config = dict(
    arch='vit',
    model='image classifier',
    train_examples=45211,
    crop_scale_min=1,
    mlp_ratio=2,
    inner_norm=False,
    optimizer='soap',
    beta2=0.99,
    beta1=0.95,
    max_grad_norm=5.0,
    l1_shrink=0.01,
    max_steps=7200,
    batch_size=384,
    epochs=61.2,
    adamw_weight_decay_other_params=0.01,
)
Rows from block 2 of a small image classifier, named by matrix and row number. Rows with one number belong to one neuron. Each number is 128 + 24 x the weight over its row's rms, rounded and kept within 0 to 255. All counts start at 0.
Before each neuron's rows are labels from the 100 images, of 14848, where the neuron reaches its highest value: "colour at peak" is the nearest of a few named colours to the mean colour under the peak; "top examples" is what is common among them. Only what is clearly more common there than usual is listed. The data: short English words printed on busy colour backdrops. In brackets: how many of the 100.
# fc1: MLP up (model.blocks.2.mlp.fc1.weight, 320x160), inputs 0-159
# fc2: MLP down (model.blocks.2.mlp.fc2.weight, 160x320, transposed), outputs 0-159

colour at peak: brown (50)
top examples: the letter r (55); yellow ink (25)
fc1.191 [121 133 111 163 139 156 112 114 131 140 155 158  89 131 118 143 176 148 146  88 117 170 118 109 132 107 137 127 122 140 142 148 121 126 131  99 151 155 113 117 147  69 127 140 172  83 113 112 138 129 127 129 125 130 150 136 142 131 163 128 141 159 172 104 129 129 123 128 142 162 127  97 118 105  89 103  97 159  95 153 130 100 140 108 123 165 126 190 153  96 134  81 116 127 109 117 126 135 130 129 171 128 114  98 131 162 113 137 133 130  98 124 127 110  69 151 131 136  90 114 147 113 125 132 215 119 123 122 117 119  85 151 129 126 144 166 122  93 131  78 129 128 116 121 126 170 135 130 199 156 127 126  90 114 118  80 116 122 115 111]
fc2.191 [110 127 124 126 139 135 144 127 105 151 126  55 196 121 173 126 102 153 107 126 144 153 127 132  70 128 126 131  97 106 131  69 188 134 133 140 133 103 122 128 129 146 129 157 126 168  98 107 165 115 130 128 138 172  83 187 117 136 123  70 140 129  96 151 103  88 129 130 122 160  95 143 149 131 103 142 123 141 128 118 121 147  91 155 104 107 153 139 109 141 138 146 120 119 140 129 118 128 132 112 118 167 130  98 159 134 125 155 141 131 128 125 130 130 175 123 138 117 125 128 130 119 116 120 133  82 118 124 128 124 107 132 159 100 101  94 161 126 104 175 116 138 142 158 129 125  84 140 174 116  53 140 130 134 157 176 124 129 128 122]

colour at peak: grey (44)
top examples: the letter p (45)
fc1.121 [129 139 133 137 140 134 118 114 127 123 117 115 135 143 115 125 141  72  52 123 121  94 177 120 128 199 122 118 119 131 163  96 168 166 133 100 120 121 143  97 122 137  90 158 128 147 171 134 171 130 130 124 130 128  98 120 135 157 110 142 130  88 165 123 137 189 142 117 160 126 127  96 133 171 138 166 145 119 127 162 171 110 115 153 141 132 121 122 123 132 136 129 123 105 129 154 200 131 134 130 134 125 148 129 103 125 139 131 179 128 119 145 151 140 141 126 161 118 114  92 113 122 132 124 189 155 146 127 115 126 131 150 136 131 137 112 111 111 243 128 117 129 141 152 126  84 130 137 142 145 129 120 139 148 132 126 146 115 132 117]
fc2.121 [118 101 125 122 127 167 136 175 116 153 131 123 124 167 165 121 164 131 137  87 117 126  60 127 142 111 130 130 130 125 133 151 108  83 138 129 163 109 102 130 125 114 148 130 142 113  38  81 154 129 128  74 125 131 127 113 124 115 181 130 113 106 132 121 118 134  51 132 132 119 133 131 138 129 138 100  97 151 129 125 141 139 130 107 129 111 126 115 130 131 131  77 137 182 105 137 105 203 119 138 108 128 126 117 123 126 101 104 140 130 124 128 130 123 123 169 129 160 206 137 165 115 142 142 122 128 124 131 170 121 107 128 121 135 119 130 112 126 138 134 102 121 130 138 126 158 154 175 129 142 181 157 137 126 143 145  96 152 111 170]

colour at peak: black (39)
top examples: the letter c (37)
fc1.135 [129 129 168 125  99 192 130 153  39 170 111 133  91 126 133 104 165 135 132 115 151 151 127 131 143 119 208 112 136 132 116 162 118 111 200 145 115 140 173 112 154 126 114 120 141 108 111 123 100 152 133 107 135  92 151 156 132 132 156 154 150  86 121 130 138 166 122 120 134 148 143 135 120 156 137 141  99 162 101 132 132 126 129 120 135 136 113 104 147 145 120 130 128 182 117 126 124 157 204 114 120 118 129 150 128 114 167 135 125 175 149 132 174 139 131  91  91 151 136 122 148 137 111  87 155 114 125 149 125 107  93 137 108 125 160 154 114 128 107 131 146 144 105 144 148 137 129 134 120 129 125 107 141 123 144 133 189 125 135 137]
fc2.135 [ 94 125 135 127 137  54 125  66 194 145 164 137  91 120 117 111 129 145 146 128 125 113 152 126 129 124 143 112 130 127 148 112 149 148 132 140 173 106 129 176 161 133 110 131 124 139 168 149  88  84  88 126 129 135 127 147 169  91 153 129 140  99 162 134 172 131 120 130 140 135 139 107 130 120 137 128 121 100 139 143 121 107 129 169 116 166  93 156 135 123 137 129 135 158 114 107 130 125  67 134  97 132 134 131 103 126 119 109 140 112 139 132 119 138 119 150 135 171 212 124 104 125 144 136 144 174 139 127  99 119 134  98 129 120 108 107 118 123 114  78 102  95 119 131 142  94 126 105  82  67 122  74 119 146 148 123 113 119 130 138]

colour at peak: white (38)
top examples: red ink (29)
fc1.205 [131 134  70  90 104 138  89 148 138 126 119 128 125 107 117 144 125 144 123 161 123 114 129  90 140 131 132 183 115 123 151 126 131 141 137 124 112 141 139 126 114 128 120  78 130 123 153 144 130 134 120 133 122 140 132 138 171 129 123 127 124  99  86 112 146 132 128 106  59 124  97 117  83 130 180 146 114 116 134 164 151  87 116 134 111 130  84 136 125 149 101 131 135 163 114 142 135 108  95 169 120 135 120 131 130  85  99 106 131 135 130 142  87 190 135 135  51 186  72 121  80 110 153  94 150 100 158 140 123 128 129 106 141 129 119 117 146 157 174 108  88 113 120 117  76 135  99 110 103 141 127 163 122 118 137 100 111 114 122 149]
fc2.205 [105 128 197 156 159 185 124  84 127 134 120 137 119 135 109  90 103 125 154 116  95 124 100 121 121 145 105 183 155 139 101 129 139 138 130 183 101 160 139 164 170 150 137 124 130 125 101 129 110 130 128 134 128 129 142 150 131 151 127 124 144 137 201 168 123  77 150  99 168 147 153 116 116 138 198 140 128 163 116 127 128 139 143 124 110 163 159 147 162  82 113 107 132  61 123 160 143 117 154 167 126 129 104 120 138 131  89 113 144  76 116 130 129 111 117 138 127 103 140 177 169 132 122 127 122 103 134 126 129  87 128 131 139 103 119  83 135 122 140 130 123 129 115 131 139  80 129 113 106 124 114 120 127 144 135 146 109 136 109 113]

colour at peak: grey (43)
top examples: the letter s (59); the letter g (36)
fc1.104 [130 154 136  77 111 109 114 155  82 119 112 124  80 119 103 135 123 103 126 107 128 123 127  42 116 141 195 156 125 137 149 123 115 174 107 126 150 139 217  67 144 159 130 146 128  85 101 136 177 130  89 101 117  96 129 152 124 124 102 133 137 140 115 138 126 108 109 109 131 132 139 146  81 165 128 127 147 141 135 139 115 111 128  98 126 138 126 167 117 184 137  98 122 104 145 132 146  82 144 140 156 125 174 156 156 110 134 133 129 153 138 122 125 128  99  94 127 126 127 126 114  87 119 116 166 140 138  88 158 135 100 128 134  98 146 132 117 100 136 114 110 135 138 127 103 165 131 122 141 154 156 128 139 160 126 134 105 137 114 129]
fc2.104 [121 143 129 124 139 145  93 148 110 130 131 141 119 115 135  80 138 172 130 170 117 126 127 126 170 161  83 134 166 107  99 138 149 126 128 110 156 147 150 132 131 115 128 138 147 123 112  69  91 127 103 129 137 160 133 167 111 114 140 146 132  90 103 167 128  88 123 118 129 125 126 161 130 146 125 149 161 140 108 137 154 136 131 140 127  87 137 138 170 162 137 149 145  99 112 144 149 149 182 136 146 110 116 104 133 109 127 126  93 217  69 127 141 162 132 128 160 157 128  92 132 134  87 158 132 103 122 128 139 207 117 110 146 108 157 106 128 132 134 170 141 145 149 148 129  67 120 157 141 121 122  98 141 156 133 154 117 129 118 130]

colour at peak: grey (45)
top examples: the letter p (38)
fc1.161 [121 130  83 119 100 160 105 117 136 102  84 164 142 163 126 122  89  61 110 155  88 154 179 134 130 133 122 137 145 135 169 134 156 150 132 122  92 130 145  37 132 161 110 158 121 130  96 129 125 132  63 164 118 138  91 109  97 143 121 128 127 122 111 126  97 140 117 137 121 130 127 137 129 109 125 115 118 136 107 178 134 132 123 142 106  72 140 153  89 162 119 114 112 121 162 156 134 168  96 149 123 117 147  99 116 128 121 110 129 113 130 110 185 133 123 112 107 145 113 152 140 179 161 110 134 139 128 161 112 162 117 122 133  95 100  97  67 141 129 125 127 129 154 131 134  96 111 148 114 129 119 127 122 132 133 168 127 133 104 127]
fc2.161 [122 116 138 130 151 135 122 124 142 123 131  98 103 107 181 163 131  59 192 155  88 143  84 124 133 125 137 135 129 129 118  85 131 136 132  78 133 119 137 112  91 121 122 129 156 116 140 118 110 146 151 122 123 131 115 119 180 106 128 123 106 127 129  90 102 140 128 134 111 135 111 133 128 173 109 166 123  87 114 145 145 118  76 151 166 150 130 121 142 133 100 127 166 147  44 157 124  88 137 194 116 130 132 128 119 110 127 112 145 163 107 121 106  96 110 124 113  87 102 145 128 153  58 128 148 131 126 133  84  68 135 134 127 143 151 165 105 127 129 132 129 135 113 105 110 128 129 128 109 122 146 143 152 100 133 105 109 105 108 114]

colour at peak: pink (43)
top examples: bold (81); red ink (51)
fc1.258 [144  94 137 140 154  93 159 131 127 159 115 124 135 132 128 125 132 113 142 125 114 126 112  95 118 131 162 133 206 215 143 119  99 151 142 122 161 167 152 116 145 128 144 142 138 110  94 146 117 142 158 123 134 137 113 144 131 135 127 106 101 138 131 105 104 142 166 140  98 104 173 124 118 128   0 117 130 140 124 112 150 134 147 117 140  43 114 113 128 130 130 121 118 119 155 140 121 155 111 163 136 113 142 135 184 113 135 121 136 139 119 178 123 118 130 122  90 130 154 113 139 125 131 125 151 148 128 115 127 104 141 122 131 144  87 146  99 146 154 110 112 147 113 161 108 124 136 135 127 113 123 116 110 117 130 135 146 170 136 124]
fc2.258 [121 129  86  94 139 163 129 163 139  97 127 139 125 134 138 132 149 126 121 115 166 150 138 133 128 116 126  74  66 119 140 142 169 128 127 130 123 111 155 120 159 133 124 138 135 135 137 142 170 116  62 107 139  91 122 115 158 111 133 174 122 158 106 123 100 153 126 109 143 123 125 127 121 121  17 128 141 121 160 126 122 120 158 115 113 173  58 106  65 113 122  88 119 113 102  93 131  93 128 107 156 109 127 139 115 137 132 147 155 134 155 135 128 168 111 121 138  92 104 136 114 128  79 118 141 164 123 101 139 147 152 120 127 114 168 118 131 135 116  97 138 113 137 121 132 141 134 110 191 136 107 157 117 139 115 127 121 126 124 123]

colour at peak: grey (47)
top examples: the letter a (74); capitals (68)
fc1.247 [176 115 134 140 127 157 118 136 130 129 149 129 136 110  91 118  84 122  31 152 120 133 133 103  97  94 132 150 142 135 115 127 120 136 149 137  84  90 129  64 130 129  97 127 132 129 155 125 105 147 143 129 121 111 152  98 204 155 141 127 168 159 133 152 142 130 139 132 103 121 136 119 104 151 143 125 127 186 129 162 131 129 128 106 145 106 127 139 167 129 124 148 156  93  71 100 113 154 126 120 117 133 120 163 120 130 125 120  97 123 131 125  92 140  66  91 150 136 162 103 123 122 129  98 152 109 114 117 163 137  65  85 159 101 105 141 129 135 155 128 126 135 151 109 134 106 123 107 126 129 185 151 128 136 119 127 123 127 141 110]
fc2.247 [130 124 130 137 136  93 144  94 138 112 121 125 143 123 200 128 144  88 178 114 151  93 127 133 128 132  95 150  83 122 156 119 170 146 147 139 144 131 130 177 127 122 125 132  87 108 128 110 134 130 132 126 136 149 126 140  89 143 139 118 109 113 117  79 120 103 141 126 115  79  76 127 143 181 126 139 128  48 149 140 137 118 111 151 114 176 133 108 128 122  69 111 166 118 140  80 107 125 152 161 111  96 134 128 135 139  74 161 191 135 122 128 141 101 107 133 157 101 136 134 136 142 128 119 101 118 130 119 134 105 197 168 148 134 148 145 142 124 135 124 100 110 137 130 136 135 106 160 123 127 125 124 185 126 145 113 139 135 115 124]

colour at peak: grey (46)
top examples: blue ink (27)
fc1.300 [ 97 114 120 117 144 128 114 162 127 130 117 134 157 155 116  71 129 120 105 142 134 132 135 107 139 127 147 137  59 125 105  76 198 127 126 115 122 122 125 149 115 153 157 118 109 143 172 125  99 131 128 111 146 114 135 157 153 139 137 117 100 130 128 121 128 157 115  92 136 139 140 115 152 110 111  80 116 125 132 135 165 137 189 132 125 123 122 108 141 160 102  73 128  84 148 113 116  84 140 103 112 122 152 137 147 155 160 137  48 129 115 139 101 132 125 146 169 196 136 121 121 132  65 117 120 109 140 131 137 160 124 136 140  95 104 169 106 118 169 128 139 159 137 169 127  92  90 118 101 121 116 135 133 122 132 126  88 122 125 137]
fc2.300 [171 128 116 159 114 167 132 130 107 158 133 131 106 125 118 151 125 144 128 164 182  78  88 127 150 131 112 141 142 125 128 142 128 140 115 203 132 126 143 130 156 145 106 129  96 108 114 101 148 120 130 120 130 169 124 127 117 172  81 192 128 122 108 111 249 111 105 127 127 123  93 115 141 155 117 153 130 161 125  67 124 145 139 127 125 130 128 182 152 139 139 157  74 124 156 103 138 151 115 132 139 154 127 137 118 133  95 119 134 134 122 125 130 112 104 116 119 118 111 102 166 117 161 129 116 123 111 125 195 100 125 184 121 158 121 122 128 147 121 118 130 133 140 123 131 101 151 107 119 122 123 128 133 135 127 142 129 118 116 129]